Weights of a small CTC image transcriber.
Model: 10.6M parameters, arch vit, activation swiglu, num experts 16, patch size [4, 4], layers 10, width 256.
Data: trained on analogue clock faces, 195000 training examples, 1.9 epochs.
Rows from block 5, named by matrix and row number. Rows with one number belong to one attention dimension. Each number is 128 + 24 x the weight over its row's rms, rounded and kept within 0 to 255. All counts start at 0. Numbers have three digits each. After the name is the row's rms in percent of the matrix's.
# v: attention value (model.blocks.5.attn.v.weight, 256x256), inputs 0-127
# proj: attention output (model.blocks.5.attn.proj.weight, 256x256, transposed), outputs 0-127
v.170 089:120105152134166108137106143136104166123135077158168098130127136105129133157140130118131144125137115165136146151142150138137101141142101150111113136144103174158133166115112142116100124122116084147121137115121140132166170107162118093111143117152132180142133173116126122114139122171126156133127095104182113140139129182155111153095121136123110103152164085130166109148146173163114181108144
proj.170 088:143127153143153100125120129119140130148120114157148124125103090092131139152185132125132140086138083151121134153161088115160141117153174143163178143140134156129112091147109099135149137120122157062111170140166145154129127084143132130097113140167186126113165096101114114130113089145108126138145135107091109111165166129107112092119168095110136109115104133122120132132143153101110125112081
v.171 079:110133151112122106150129181128112145119118093128136120137136126100140132126139115087125119092096134174144116132110143133101095143118107157116113145128133161180125161120140157081105107145131088141120112164116127105149153143142132109106139106150120163138130138142126130092147109165151109103104093087146139108114117171124125151116133159116130082120150110136155104174126158138103142101134
proj.171 087:130144138126119111130115103118147162132111113165121172123140074113095108170164122106135103119155098121146129120164108133149122125150162124169144089119131158100100092159138101143173107128151132078137155139186144167113135103137145182109138109153174157108141116146124109153141118125103147122104089167103140140114124109143135120122138146063172114101102109149104123146136161089119112156090
v.172 065:145110134126080145132121113139168069133130133137116155086135133124126098112141130166092106149158118074113095144161110107148194135124134114133159128128137116096134100154140120129148123147161136080147096111132128144113083104114114168108115143108149092112093112109139113158139139096110097135123158155066123142141124065119134113148106141115148148100127139149085112093104112134134097127129
proj.172 080:094119094126084166102140139113121099090122153055110117140163127173138144111083151136167136147136167116151134104090159137077130131094103099078097139122099085110166147131134154112135123117129127163107108120109095090111123134104118097131104111083089130138154142157146133140101167103129142140133130081147119132116125112148129164135130148151124158122135156128128139126114107124170123161174
v.173 089:154152120137091131113158091153130095156125157102114118115144143136128123111147147143130144129128129088126104108120105118141190121142174152164149110118142096098127112146111108163171095147122158089143159114135118142085116155111136145136106151130142113132109087133101150123127141094095122123136149124073154126142140073113131097143143136130144159103094160104103151134112102118138115127109
proj.173 091:128127098112113152134150110127129134092126146096113162114127144135118101110055130147125108146121199104163119106099169166115118127128072105092063133107102098125138155128167133117110137138150106161131078130090121132140121148102107125177130130065105112157119130147150119131131184111151124101127128113161151138078097134145135137155098173127122155120163112106127145136088104139153124140168
v.174 081:113103138125146138116107147144123161103110087140159132140114124103122146141151116115125126102122129193140155161129145149126059152122090142098106119127119158172130151137154141117112128106122105156108126136122137111172132115151128094097134123108113170129125169128132105119148112186135117143118102118192081146137134178174141138113134103139106109137142096163153117159134161148111137125163
proj.174 083:165126142133144093122096122122121127150154096179170107151109117102148126137174115114121168095139063139100136171139083096152155119134165147153185146153132157126123120140063106139143135119124165078121171152170146126119123096155130124097132130186134120093139111101118122126118075124102139155106131132103115128163175129104100119116145112109124108128112151158127110125134152122105134120077
v.175 075:134153127082136127141119170139100152112121071152146119153111123105125137146141112097147115079138146179154147132152144127083074154104113134121117117132113155173128131139171141110097128120099096165119124144143104133139145118157137107123144109147120155134121136115129152107132092166151106141104090137152138123096145212162153133101106122149124102138159081136149126171128158115089143112135
proj.175 078:128131183150141114147121121141102150152130135170116141112126111119144109129153136134135119102149073104126138141145108144157127128116167149158174119119116169130113081134114104137142134108133159061123150135175127151126132110163136163095122120181140154082123113110123093127127094131075166141106103159111152119124146131138097135116157131084134112125119104152126115137125133121114113138101
v.176 088:123141117097158133151097152134137164145096135119167122165090154135118145172091109156076118115117104144170121162127134097115089123138106088155132094115120134209144153134177174122103132152111129149109088091167151128189129117154122166134158159120141119104067166098142116121114145143159126125102101136144084145122113129125135148165102126120115105141152077135120064113148116134128144124182
proj.176 088:132127156138125088107114165135087113138126124179137103188133154096159150154153125098159143125182129103123157148133118112158135150144125157133108163164157127173128104119089120133121101129095142096122120139136144088103158097116171134112135105162158151119134128119142108118129106152101164118127121157119074114186119168102106128128125108148109096155142121125110112118144115133097130155115
v.177 077:130132150148132100098110130126127118105150070147125116120124137091141131129148157129169111142141132152085153134162121136176135120117143185124148144125097110071089122130145098104131155101151108147130105136132145119080110107126115095100111132130163172132101085117126119121119086115139143176118057165111131118067133156133122108103127111125136152112117128152151185191117099126105137132068
proj.177 084:132142119131105174153133107106157109129121126105132132110122093154130128120117128157135163140086150138171149102100177109105132125130160122136141139119076123116166124079139158160151144132177128128128145119143095159160085173162101096191103158094138098130142120126130121130110139080125137114099104117160176152106140110114181119107136181129137170110093169093116139128129146133150149120142
v.178 086:109162161125080125118142108126103093126155142104084115092139114086155116064130178138194133131124131118111116096119139124126151144114125173112142127142100109050147113098097112126129146115111132117111148149095109115086147136122170118144135122151130152151166101152123156138109097143082139144117132173123189116153143160114117114083133148137149151144107159107141196161116146141151116133069
proj.178 098:151111108116110173150115121121170126149135092124113165068118092156101094134138130156104147123097118138132113136103156163134123094118101111143118088096086137098137146137156108142157132124186120135138127122127101175134074150135106133136111143092127110130129133141108123118138196101148113114137125091144144166073138094119124129126108161119169176122103136109130165149093146163145128092122
v.179 089:137167131117104105099133119146130128141163127121126101105098130108147163098125148121145157102119129128098135109106109115123162155131126164138113119145100096072130110086124134133088153125105159132116126135101135085124149139112161120138134136153166159166188077120108157145118117178075169178092097182144158096158115145084133101107112148147157132135096118099145191160114132145134102127098
proj.179 095:124136110132083174159130120122156117148119110139136151052109107145110106127156091132104144107091132127161129117083146149141124101116099121145131098106101146100136133122165135135158133160191112120132146099118081160145101168146124128113104143118132130132160149151110126109149168108143112085088111113151160166098128113096122113123120150145146167121109136133137168148110151161137084114123
v.180 069:125156126144102128108144117103144126126146145129118123105126100082134144089138178139164144129144119131085152117113126108146176150113120166099140128113094113045139115103117092125111155072103130110114146130080118104095118135094157112100140137156138150126137105123105166151137120157110153191113116159129175095148127145126141105126134149145143136128134156097142182178100143117118125132074
proj.180 085:132124125131093195150131111129174127161126107125139171054116087166138088132150107146098153130094104126139110135099126122145107108098098122153126085093101149100153145140130107147141149122177130115135155109129094182147090170133096120128119140094113113130145144120122122114134191092139127097126142100135124170101139119096143128149114158131146186118111132114149159148087137147135101107116
v.181 087:130121124140101110122146113128127138127161151122123109120130124096170131085150164130167152117118128127073130090124107126120145128150140170122132148140128110088142113093114100144124126117114134127122169153079132080113141119142151097158134136170165150148202097136096137143119100166077157154118108145129179115131138126102105115103124127147137135139105165080151195148117110135158135123081
proj.181 100:147132112118104182141116113127178145155130112121117186063120102139101113114130112160105144102082110145142113107121142145135124090114120113155134079089085148090141146123149127130148137138169136112135138112129096164122109178138103129121107142107134138129142122137123121115146171096138101095130122119155181171097133095112147119126100156126147164090105139122110169144098148170163092108131
v.182 074:141101150094161153127147135117150189162120183140160177155126142190129101138099104126069145098128119109140108146120118114105124108146122114147124127143189133165136143125108143133154103155132133117145132120154145134155132115128133119130130113115127100118135165133105100120107158120116131077156160080124108157145142074108150162173110145141152102128128115119091070062131144124148149108186
proj.182 084:091158143170138085137108154118083143097123113140120126158124190124122125133106144114136121150154149130140144135163134173133141156158127136115165124160154131143123119129118134087105144116067151157127112111105162121121175136107155143097155118169122135152123118149156112117151076133147159154123126156140146107153098180161081133099130092122104094168159129173127093125115117107112122157115
v.183 077:154144142165078115134108152127142072109143094135095098112132144088149151157136112134177106160150138144124152120159140106140115135081131159149130135112076129113113134132152107112084165093131118113145109148118111159101105128158091144115115125165131144138063119147151134138136126118171120123122099153107146105095128172169133118079137104088139137128157126178144130152120134091087137170089
proj.183 085:129100098095109154098148078102146104169109164104096143153152082134108155125111121153140132148139134134093130129135112127108147108159156146104114192125137073123141141116144127176138100142128110153129119107132125133124077125103121110204123117074155116118132131095148109163119167119091131139156137121085132160111179091146180113137146131123149164115104172090080141129134135119143134109169
v.184 093:143138120110129134141128126145159110155121157133146171123128121151126138170134093136076122112126090153190084162156104118111135131140113073170121077109124134127158102160170145151123104161135121097148130082150165140155100133156130163119104119126173115142102157118132090121107137137133129121131141130118099140162159113141176094153148138130113129146145097158098096102132127096097136110148
proj.184 090:125135142126157084154143142111089116085139128182148120149157139117158149118151122101159136137185122108072129140157132126142147141138148109120124158164169105166108146131090110123103103107121137136095114136126171090108158113115159151078140103173125146111107136136144145121141092140117139131113161169110086117156084165139096124123109093136105122130137107152153072137137120127129136161079
v.185 083:128119101091134142142119143153146138132079155117149142121126137129138144147135099122104117099115117149165123150138108126121111135150084119131119105145138140173141121154173184114112102172135122157133121045132109095153136120147126168138128124110168125134110183093119088134112138147106155140126128136146107160160142110153135133110116116145119078148134080142143083124135146126117167121141
proj.185 085:139123174126158086138138150123104141126135116166168123185130181120147135148163100097132127150168141073101138167120107131124123156122141121114121141123142132181081108119099113125078116138098146088104152135122175092117143097138151116061143105179134171130104132121112133134106090129102122121127135178099095115169104158128099134155149124137089120142127105148139079128138112165114108129092
v.186 085:120165099126090105103127115154141133133155134120131112102112136116151140104146159143140155092128126129105132102117115110129145159141124148113102119119105105077146119083142134135091128114095175123112132175091142088132136136126144129134132134158153148151153097112090142151111098172106163153111090171133160122174142151112123089100125133167135118130105109089132189134119122135135107147099
proj.186 091:116147128117121166178108112127163139129138091166135147054119112134140119135139093130109160106109120136158108115108162152134106080126098080170149101088116127099143133125119114122159144135195129123131139115124090145159109169167102153100120144104126143127134174141115122108163160128145121104103121111169137185088124117099116122123100146129146164120119142142145139161106149152128122114098
v.187 081:129142115116083125124160097113140112127152146132103107107130139100170121070145151143160156124094121140100140092111130133115150127146143168103108147130121120050133122093103100134103154106118134137135168161079122084081157149107156108141113143134137153126186103131094137118117113174111148152100100160145179117175119152088101118115125148164144148130114145098138196176105117140166112118090
proj.187 093:114107108119108194158113128142181143143145116122140166063100105134099104131121097166104121124100115124139129126100125146146123106119083105166130100090086138100142122124166111127141156121176114104141138117126091179160081168146102153118121127097126124143148158134114118119127169101136117108125141104155141190074128114112135131153112149132136146114101129129136179163110153159126102093123
v.188 080:136124098097164124150097168127141126130111124112158149160123153161116136186101103134077083123140124133155106162139131133133109114123103087167136093117145138197131167146157157126111132163140116139107084111144131157161112128144118143105147151116121116103048182124147103118149160121155110118135152120115079148115117116164157152156136119129116117139165086165085060087150146106118149121162
proj.188 089:128148175131144078109122136125069125093112148143129083216135151109157166144134139078168130129168135121119144123158113106140131156157131144107130166157148115154114107138112123132102114135065116130119121129164180107103149089132152133129146115159127139116110121119143140129104081151095163151140122149102082102167109137141134135127151118133093092135132128121132082096154095106104134151113
v.189 093:131129149140118144108140102113095118108140128100086107099144125105168115072130174132183132176112140142096159104107138139109145121137154159092139159126114109063117132102063109116133149089121155147138147174075117107078119146090154107165118117139121140138159092167128163113141118122106141143136162163132166113134143132128119129109129138130120139125132188117152188145112124128139122120104
proj.189 088:126116113134128174132105107134130127159130106111101141069121108147078079117113140157114131115104109143163142143109138141133146096110116153135121090089082138104151123131176122134148178116159117146142110109137108196161069138145093115165126152079108083140138149126131132147144183121156091131146116095152150157084153072127139111136098152120141157122110140112117173108126159147119142088135
v.190 094:100098164126136137149126126101077153123121160104090134107132134099169116079095132098141154145100160125091151094083146142101141160163143152107136167166137118096124158094076121118135109107101139132124131156090098119134183140077150105147166109136081135131154119155113153110144138119098129134110153135162188117149111135117092154135096136160114124152113180080139134128139114128160110126108
proj.190 096:145108079111102158100118134137176145151128102099111166076134095145076095126120120138118125107101123152159113116099126145131114099089127146147116090094078145108137137143174112139128176143135118122157141145140096169131084114106117145135094161106117136138142155155130116120131162127180124138146096096108146146073155114129142122137133158116153173123149104108123177152121175126143109112143
v.191 066:128106093137114139121099130149129134117116136144172161138150111158113120156122078129104097125131139132151113113143121147127086121143140100133139113105117171158125152148134127151136114165112121142134146129167093163178089114148122176135124124090146109125118136113115077151092155122137123086151124097129103163172139120151156166144141125117129098099119095170093090111113134132114140113158
proj.191 086:103118145141169100137138128121106155121103165149118108205139160105135143136116154109162093151152159123103129161130110134108121143157127150101141165160187104172092127121119109111098106152084122149133088118129182102126159106128121121117175098150113146108122098103129166138108100134121132139136128188136116076107094141151123109127167080147097087163136111117128100087151063126134138150135
v.192 125:091176169155100097171145151143102137145111105111146155151114156105155138123157120107137123113092101112151130105129144103114114154131135152143123118122151173131135151103146113124091122136117113111136151143123134118151158155185152125142162139145131138156133152161109122094109134148129100104094095137143153118122093170094122100111104138144121114096117095137130127134155146108158146095121
proj.192 114:121162090124093155131141135127136135164112130099129178116111116130062136118157079122115113100095115098180140083122153128151139126112111111170070079091123124119171140122183135136146115142136154133152141125124101170148102161120121129130102142104124149149134142132114137119126136114134085094123098106133160141123150131089126119129095153120153164102113097100108143161136141157143106117165
v.193 100:145071086089153147102107131109146135115109160144109105096148119138113137118098117145118129148146139152130141147119147153138149131134094123113110148137113083130127142152104170126164143129112152159102110104107129124124120104059103123099112118115132120108130101097123133146150124119110154145132153106125092108144137078134117166134135124116120120180154158085138122125117097150106120162150
proj.193 103:139098169125159091138126117125127111093131123163128089137143168134178145144116160124120150148165129147090123152138077122109149122137166152096185161157128115121103120109062104130112136123116116133123122146145161091099162105156121129133151099129134124122134112130122111147129095125116172163158161182121081120146117116158110132121176107149127104140127154133145092115112116120105153138096
v.194 071:124129144146118095129161074158134154128148148110126106120108139085155159092171116131130134120076115061122110121111102106119135128098150166137111110166144139154158147097118117126122089126124168125086136153109122116115158156133164125155130128130125201135169126143082125083143081118093106132146130146152164107125126113087106138104097155128100116105082128168149131124171118162140146108089
proj.194 093:133128106108075143120135132135172111168125131129140141122110125141077125107097128149125127100093130167136122126077172111133131115107136127117086128090088124103167146130190120164133104154130109117159120147104124140148097160101107099173090128099144118153137138129093128154093155132124073102137093109093146108109142095109138086170095148121157138111120144141121174154148128148131128095176
v.195 074:183135139099120167153118182141149125126108104157121148136129109131106123163102099115115135110123173150165143114143152135149113111119138130132139109073117130149133117133147154131155173127146055132174134109155107165116109129115108157095130120142112121149070158120145136161122149122158130160117113089103104180092155085167150109117170143149139130125160097082121148137113140070090107114170
proj.195 096:096110135135159098156108123145086128092125092146131123124164169132186124153140133096123118162179137084112160115157093156101122158179116135108167139168149106143103115120080121111128148104120141147134143116154141127130162126137126122099138123169129119126106094152164153100155102132126180160094154151147115141148118165169099172117147118142121120150156130118152076131119119120141111145119
v.196 086:130114117093123146126105139122150139121131128150104160095156078158087119157099144141103112119154144140151136118161111136151109091137129122091130120108082125134133086158147141138145139117148100137156137106169117162145115099117121147082107093120110103115102132117136152147169136146154142151140127098123095163099165095170159163148171117100160142160149121167112117138083133122097114150143
proj.196 099:112124168130159112143099144145091137083122093130141074140156159129183133135118139110135112161171143126109146170137095120119138134152139147101179137145142123171107134129067137075124154099121120125096137128147135098109149117158128132093166108152130137114112101119141122103143093132143168172127157171141096122132108161154133184115126099139114085140173135139157090122102121107125123138119
v.197 098:092110103113141169138084170088100146094086109127142136112133120139123115139104111113140109130152166188120174146120156150150098152149093126105132154127105121106098157110122178112140152107117123164120096120112132107183134137104112104125164123118101098129085142128161148130155152155135152152098113112165115119100126138154141142143111091142096099171146128112187108136107153141111126152165
proj.197 098:137100184123160090144122139134103139115153132165122101143145142155209146154140167120100135143164118123092112155142054134118144122131153132136160145149138127131095094116065097136088140119120100126111134128145163108094166091166152160110126087130134142081142124119129112127144090118098158160142172184134093144165114137139125153127156104114110130134129108140130099088131094127124137147104
v.198 111:179104109109150134093105117117149086111145130135127130094139094177111107151113126147126127129171140119139125149151116144150132081100135122113139146098133116130095093176127134133169124119164087138152120106150123169088094094102102149118080111112141130115112125112151132175150149100137147125179142101099080149114148089141151136142165125093164135149171149138113117113117131130105111144118
proj.198 106:119092149153173110141101122128078147092121129138112087132153166113156129148105175100135124181176158150097154170130117133084122138165129134085178149169151132150095129111078130095087151123127120153109106111134139110123156115121108121137154102138123106105111104121144119127152141129118168171127151188130132131139100135170113149133150093139091097164136161144136104105092108120097128146122
v.199 135:102189167137094113157136163158106129139120109120151147162110166105138148123156116111128126123096119109141113109125144114099115163121149137149136108120135166142152151086159110116087121145107122101136141135133120113167154164170170117145164140138135137151118154147111130097106136159139108117104095145138170126131104167108123110097110141139121112088116099130112123137150142115157151097121
proj.199 117:117158095107091127124144130151141120153120127100143163131127105130089117113162085115118120088091128099192136092112162127140142135107130104170071096099132131115181148147190143133148108135138156131138158133127103155148095164120151128105089157111129146149118132148113142109114130147134082091117091092136164142133133116107131110142113162134174157105108097108111130162167142150146106107129
v.200 112:104187156144096086166158147146107136148132125114134154164119165118155144124159126104131124119098112113140121114141119098093118142109158145149136105107140153129146140107119084136116133149142109087154164129151118125137142134184157126135145130133126135159128125177127117110120116131123099125110103126127157127131112173113137112115117138125124121078121096162115136157157167123145149097105
proj.200 110:117142086136099165115145131126136134155116125097100151117116116122062131114122101138130099104088147108174129083114178147123128118125124106145078090111135137132168128133210150142155104166140139106138126111115109167159090170124122119150112159113113140149133133127105148105127162127163079086108093076153168112113122122115138096118111171129143143116108116114102166149145152160155119115141
v.201 107:148068089100165149093109131121152131107129147126112109082149100143108120114102123139135137145172141149106157128109132155147134122130078124112128139148107083123100101151112163140152142125133145143112110093125122128129097109072101140109102118126123099096126106092151157163143132116116160154140144116127086143143149093160140168140129113139117147169144162092134121117092103145110105147149
proj.201 108:145099152141152107125120141134113124096140119153138090142150153125204111144103170135134153127168139146084111168157079129115135133139134143091191174169127135129082110142062110127100131122122109124105113134128163098095155105124122140117152099153131133109119126138137130143129091127115158158141142173114090147146126129137108154138159083143096113153162147144145103099105105101100150146117
v.202 096:103155143187113089134158097158109132134135147100146132145115159108151160087154123124136144124095094077120110112131127106103125132105145118140109112150160140140149126110119094147088103137118161091119129145106138114099154172162166124142136124144138165127173118141096117096101116123118097103138132180140158104153096160094111114106104143118114140076097125143111124144161114157172140097086
proj.202 103:121150095118086155103135132118162113158120159100110147116113097136050137090124108123119132106080138133174101106109155129136096105117122149141084106086116137106164131141186142157160095139113125102147129148125104148155097155092130122171094129108146117167149156117105103133114178127132096086118101093121164115105142100112122107145109149135145140107116124097095183173141155145117125104142
v.203 104:168105132154135100093160062134178134111186136141109100113135094152092126127127171152126136129142111111125105148151092125133159093103143094122143118130154102136137092160103120132158103115143124131142139156150134133083123105103104144145087099109145138110179110096109125159137115112128152127166169132107127156156178087112154134130144130102152157114119159130099164120117102132147122116101
proj.203 100:139139109128092173092116101107149108109103140113118112087161116122082084104095119135160132133070148168122143087102150140122109140121110121069142158130092119119118182139127135142165135117124109143136128149120118140132096117107103091187132137096106052175110133142169104119123160121175138154129110083126136122081151111146132135123094116150124131130153180124112165148088170119101123108142
v.204 099:082153138178101107158158134132095139145115126118135138170124150087167109110160139113154124120104117120132112125093133100105117143127160153137121112132151144127139157103130092132094134122110132106130141164122134106155159157177153112138167126136124153151130132162121103080096140145110088103121128170149154103136104178105111110119095118145102103088116125135127134138153150116161141119099
proj.204 104:129136103114097160119156114126173123174123151092113161134100102118091144123138092120137122116092119125174134109108156123137138120126120112170065095109129119108160114133200137144146129163132138101141138121138095142131116149118140127125098145115125145148133126119107133138106139121139091092118110084117170113126143119097126109120120152120136165111090093118119159167174145150177119093149
v.205 084:104166143185137072123162110145115140155137127137137115149119148084176168086167106128121156125124088115097116119122109123124145136105160136143136109160158150130163141095139069132100107150117146127120125133120123116125142158165118090154149150135130164123156124146106105119102126134097110111138130167123143100157089171083105103125094128144129136083115123128135111121173122153152142119102
proj.205 099:126158099125080156094145130122166128161134149103123165112094104147058118118144095147130139122079123136154105094107153125133115125085120138139080119091107150097147135141182143152142109127120122125139132141129088152135102149094113132149091147104140131145152133134125106127108161109120113115139099080122153140119152117131124107140134148109159158098086099101096174181148151148131115100150
v.206 120:093188142114107100146137155147103138149097113111138142171126147082137160093145123108139123120100113131134125128099151125103112182151139152148124113130135145147163151094133108096104109143092132133102127143107143099157168171155140105145153135150118155142129148129102131097122130164129107133094115154148173099139096185109122111110103135164108091096107109129135124142153141128153144122126
proj.206 113:114144111116092131129148114135144111171135153112129168142105109152093115111175105126125131096097102110189119092118135103134142108096125110188088084107121118102164147135167115151139124155126140101140179134146093151137107125141139121099083164121113162122126135126100117110096121110112102093132105081122146131141150125084114104136140168143179171099090099104103139168170145163173116096136
v.207 126:151062089121165170101113104117151108100144152131110102085147098149109105139111136144120123141166132140108139151129130152164155087128108118115129137147114099121119093166127153146163137113139141145125121111140135128099097097079112131115094121114142110111115100109139137147150121102114145141155168110103092141127153075147127154152143111094141150172144149118132123102112093146111125154135
proj.207 114:142103146129141093121113133117124123092136122150124069136136157104192124141102167140132141165166141156077139164133089122113125137137151152075187166159116126136085103119066111130118135127127100125101098138129164086119165107128129124140160098158129111102138126120149128136136108148098167151151153160116101137137120132168120145123157080148097094143146165151156124095103097095111133136115
v.208 096:118150128148114130109129112146152103137146099121133122131137111083101123172108079134150107115152153090156123108112144123154092146095157082126111152129136132163115138183125123123158162108090128139151123149144137127183157124099094088124131116135099158146112117142140172126161125141157099101125091123165096128129123112157120126121099157181129123152137136136156076127152141106136148153139
proj.208 097:112107152097145071129155122084144126140133197124119120147153137161173157096117168101128145157165093150087113140107101116111143095153163115104119146140118082111135140110104089137117106136126132144112125126105171104079151102076129135177085110123155131080180095097122124126122112108075142166120158150098132125160142094143134135147165105142124140136099164115122149120151105133140125112112
v.209 119:154127162119122109117157128121127128146157170114131155113132125155130133104135159145105136119116092164114087154148089101117172094103126163125138125090115128090143085113124134121132105141146114093161146125123118148059092103152142148147106116112174103107151112082123096138118154114109133120150150127076120134173146131108162112132165121094131159109107145158087175090119112107137120111149
proj.209 119:112143108136102166127117119155093113116105073094142103135129135103097125166111075134116103129097151120172178124136149152118114169105111129152153128123128152173121145124178174112105153121138141146130119116154116136153116165160112105084160167138077088170097156157135146116153107114173102118111105119172150121119121164139154162101100132125107101127146100128151114126138155135088126108130
v.210 121:127110156112124120145141140114100132137137170121122143120135151146168155103147177106122127142114110177117110130141097113097189096144117186131131133132110137110145107062115139110126098142164125118130153097127120159073098131158144137144126146152187114118166122104119095133096121108075152142139159117112160148143124145125138135149166106085139129095099128143099171145104117131129134102134
proj.210 114:140150103135115174118091135159120127116099066149153143115115106106070111150115092157121112102086155123157139125120147138150099160090094110138108099089133150138113143151169161133110168118138127134134138123178104152171080131156111133108157144096090112161086163153131126124146148137189099104139085113141121138080127143125136116129112138108122139105144089134136129127133160144094119123150
v.211 113:127138110144148103119128117127142129121144091146141106132134124103090105148117091118126131114149154070141145102120154142162090139093165076121105144148164121166100139164126121143152136130098140135112123150149146113180138137097120093110138137130101145139096113166136149127153119133159110100117111129148123112125137091133114147122082158185126110162143126114153104135157111134115119149113
proj.211 108:115095122118130098115187115087149154139138191108099122111142130161144151094123175140132150161125111147103103130117117112118158096141170149108107143141096083100145120113109092154137098147142139143135132135084139103096144128091145130173092102103144140113188098096110114137096111117068140147124171123114131150161142079135146106133144139149127143135104158114107161118125116126173156113137
v.212 097:119143156149147111152130141153118117124136097126147110159118117092148140152143110133132116107135129052151132126125153133148089144123150120149113101136147156195113150135158117108076131132096157119103133161149182129191147134140118097080148145142100153171093126176144168076146109148130090111109113147155124124113105130118127149122116159171125099128112127135135075173157121129105158131130
proj.212 106:153096099111122110105146123098183128167140159113123164101112101137116116111143129133126134128131113148100084132107119126150135101096138154113113149104129109125138117141147077195157098126145110113171130159115111121101091119104124104153099113063141168144171127111100100173113150116129120104138148090075111152127149081119119112157136153144159157110139142114099167135127141141157136111142
v.213 110:122132131136108136162122158120099149138107155133150151123138141162159153125146174118118124142104103192101130133144106097099176122157091189139146108129114152086146114084134143115112099135177126113140132100117105133093115121160142140150133143144168117098139141097130075137086120121092166155130149129095135146147106156118126130137157111101143124098094120134102172141102117112120120089120
proj.213 105:137147112144110179122103138174124122115111059137135136116097102111089100154121082142130126108108154095178144137137166146146095141105109129147133114103131153134110123149171168136109169120122117108145120121178101163152103145152136132101140149109124124175098165144139130134131136123190110085140096107151120128082112158109139120123099133125117120098155090142133113133117159136079117146138
v.214 103:117165141121088146163123166131107137118122157111156134118094143135138179113128128120138143137106122190154142108145121104064127119142097158114128106111107153101160128097134157121112111148127122137133150085122102132117114154175152153127150142143140141126151145138126083141087118154087149154094122136142162143115089168125137110120143111117132148120112110125128166175117157134143169098119
proj.214 097:155157162124128112112112141159123103122123097182155188139117103116111144142136109108119135104177161079123105138150120134182101141097108126115104112120176158140108112137103090130103123133115141097130157169142138125126131120139136157067158112147140161135090173145115151124152139183153132085120112175112065126116129143116109118142121124106130131125151089163132091102122133133092101162098
v.215 099:123140122142132113117129100130142127126111097127112123140129103082097099151129063125136128123143137056161138119115144129133096156089142079115112130135111116162119157179141096132127159119091116131136138150148126134179141111100118128096127117110058147150100141171139162129158116143173096084108086104173133108119131102151127133103124154168102120160159107117149059123147159128099142149117
proj.215 099:106087144116157077141154109123148121152141165119120103153156157169166154112139166119135133165165102157075099127116101106105124091167136144090150153162140097123129113110079091134122113152114130145109135124085156077091176111095145140133123093137160138116145086121127134107119118144077172172138163159099106112168139117135108137140135117133149115167086160142123133124122105116141141142105
v.216 080:139164109133078098128176126152151101161126105085132137136116139071088114137134066134138116128115124089167096099114117113144116164077147138127080095136142138136155118159153118131145129111089127118117142152137112127172138130116127151130101127123110152150154107133116153119120113160156088097127088108149114087144127123120167105078133139160111126140108108122127099151164126096161129137144
proj.216 082:126101142107102092115159098116183101165125134145147149123137134159094143133155130132107132092113106149141143119129131113140132097119122091178094121123125108158164126124161064162099114169128155121146145128110142125098137132118167145133083135110144154114113128119100125121125143125123128084137131148098101131114183137093149127141171129127134172101101106134124112138166103183144126108117
v.217 116:145121138106108112125156135118135110149140170112139148123135121167133157107127159133102134132109107197115094146131104098121178121128115177133130125098116118110151094105138135114145105148153104099155138119113107140069083129140165164146106117120174118105172113077109099146128142124110148139158151114083110145156151125105139108152176119072139147107095127154077174090132135131141125095134
proj.217 117:118157094143091178130113128172124111123100075131125107136122129107095120178124078138127113109100137111167180101133148155130118156130118117158142118142143155163103144113181167108103155135112138141127140116157112143160117148157108093088152164158100082156076141163155136117158120134183107105120089127180146113112117188145156138092112127130109127108147104135133087138133146160098117124132
v.218 086:142153120162102100118145129157165114161144106096136115163100115089083136170134056127148116112110124076165103107104153109160108149081132106142077113126151156126117140168174132107156121129084150118132136166148126112169140137098096135128114134131117170143141132151122135104148093123154091102134092122129122114136130090139134104096117173162147131123111105092121099155165117114146132168160
proj.218 087:113125145106122100128156129103183122163148145143116154102107149159112156109140129125104136107133098166158108129123125092120132082122131117159088127100116095119174147129132061146136108178123154115164155160098172141097143144108165138173081139102149119112142147120104108123119112112113125095104138129094124145140177136102152102141166122136129187115111121144115108146175125164143134088135
v.219 101:113119119116118169143110152110130115118101086131126122124140134101099109147116099124165092125134146088164175103130169157133074137108120105118148125138115146174124158146130149120137152132123131150121135131141107129198148137117104108068151114131089129159067158157172152104122124127150129122104074133158125127071105145172092164124117111142086104149162133127159064160112165124124149129132
proj.219 097:142107164117181079139113112115125106124153172161137144153135144142175111094136161132145162150184106117062096161132100113152158103139145132101139144145129077118136148143076098160147081126128114142118148148117164096106155083108135133126113097137128152081146132113143137120127131126098154148143169163106096126159146087115109134158121107127141142170141161112129099106124125125152150162125
v.220 098:119143110113122112110129100136162117143138086138116122135138124095081112158132083126149121111156144075149131136117151146156089135098152079105097144120150126153112136207143109126136160116084123145129135156145140122180152126101102113110113107126079152141092139161130170126158141125162111105146101100132108107106142113149124137115092162162113140145160115116138063112153141121118126144147
proj.220 101:116103165113142082125142110092137136139152176110112107125162154165170148108125165124135129147166101150079127142117103118099146115145149135128163151156122081137147129107075086136126107135115139154103135143096167096089159111098128127143111095136146117080149081124130111099123104119080154161139177156108116109178157111129112138147160126140122111138104149132142121132133116124164134107110
v.221 100:128126159142142138164132143111088162114117169121130128112116154168173145117143163106102130136118129180104123141142095125095169101163111170157150112123120148111139113079103150132110117145168136118138132097119121138065122148163146134157133135138183098106139129121134096126093133120078154167139155136108167147139110138090125120147162099089152121100123140138107185163118125122131125105101
proj.221 100:156165117141097178135116130162130123127106083139126161124110117109075119139128081152135107099089153106179140132129145144156108145103103139130101088111127163120122119152172167117114169113143111117150121135156101160149091150164105106115136166114114127172092178137135146152128162139190117095134102104146133134077104145114140112113096141106121116104146099133133128123132162115106115133137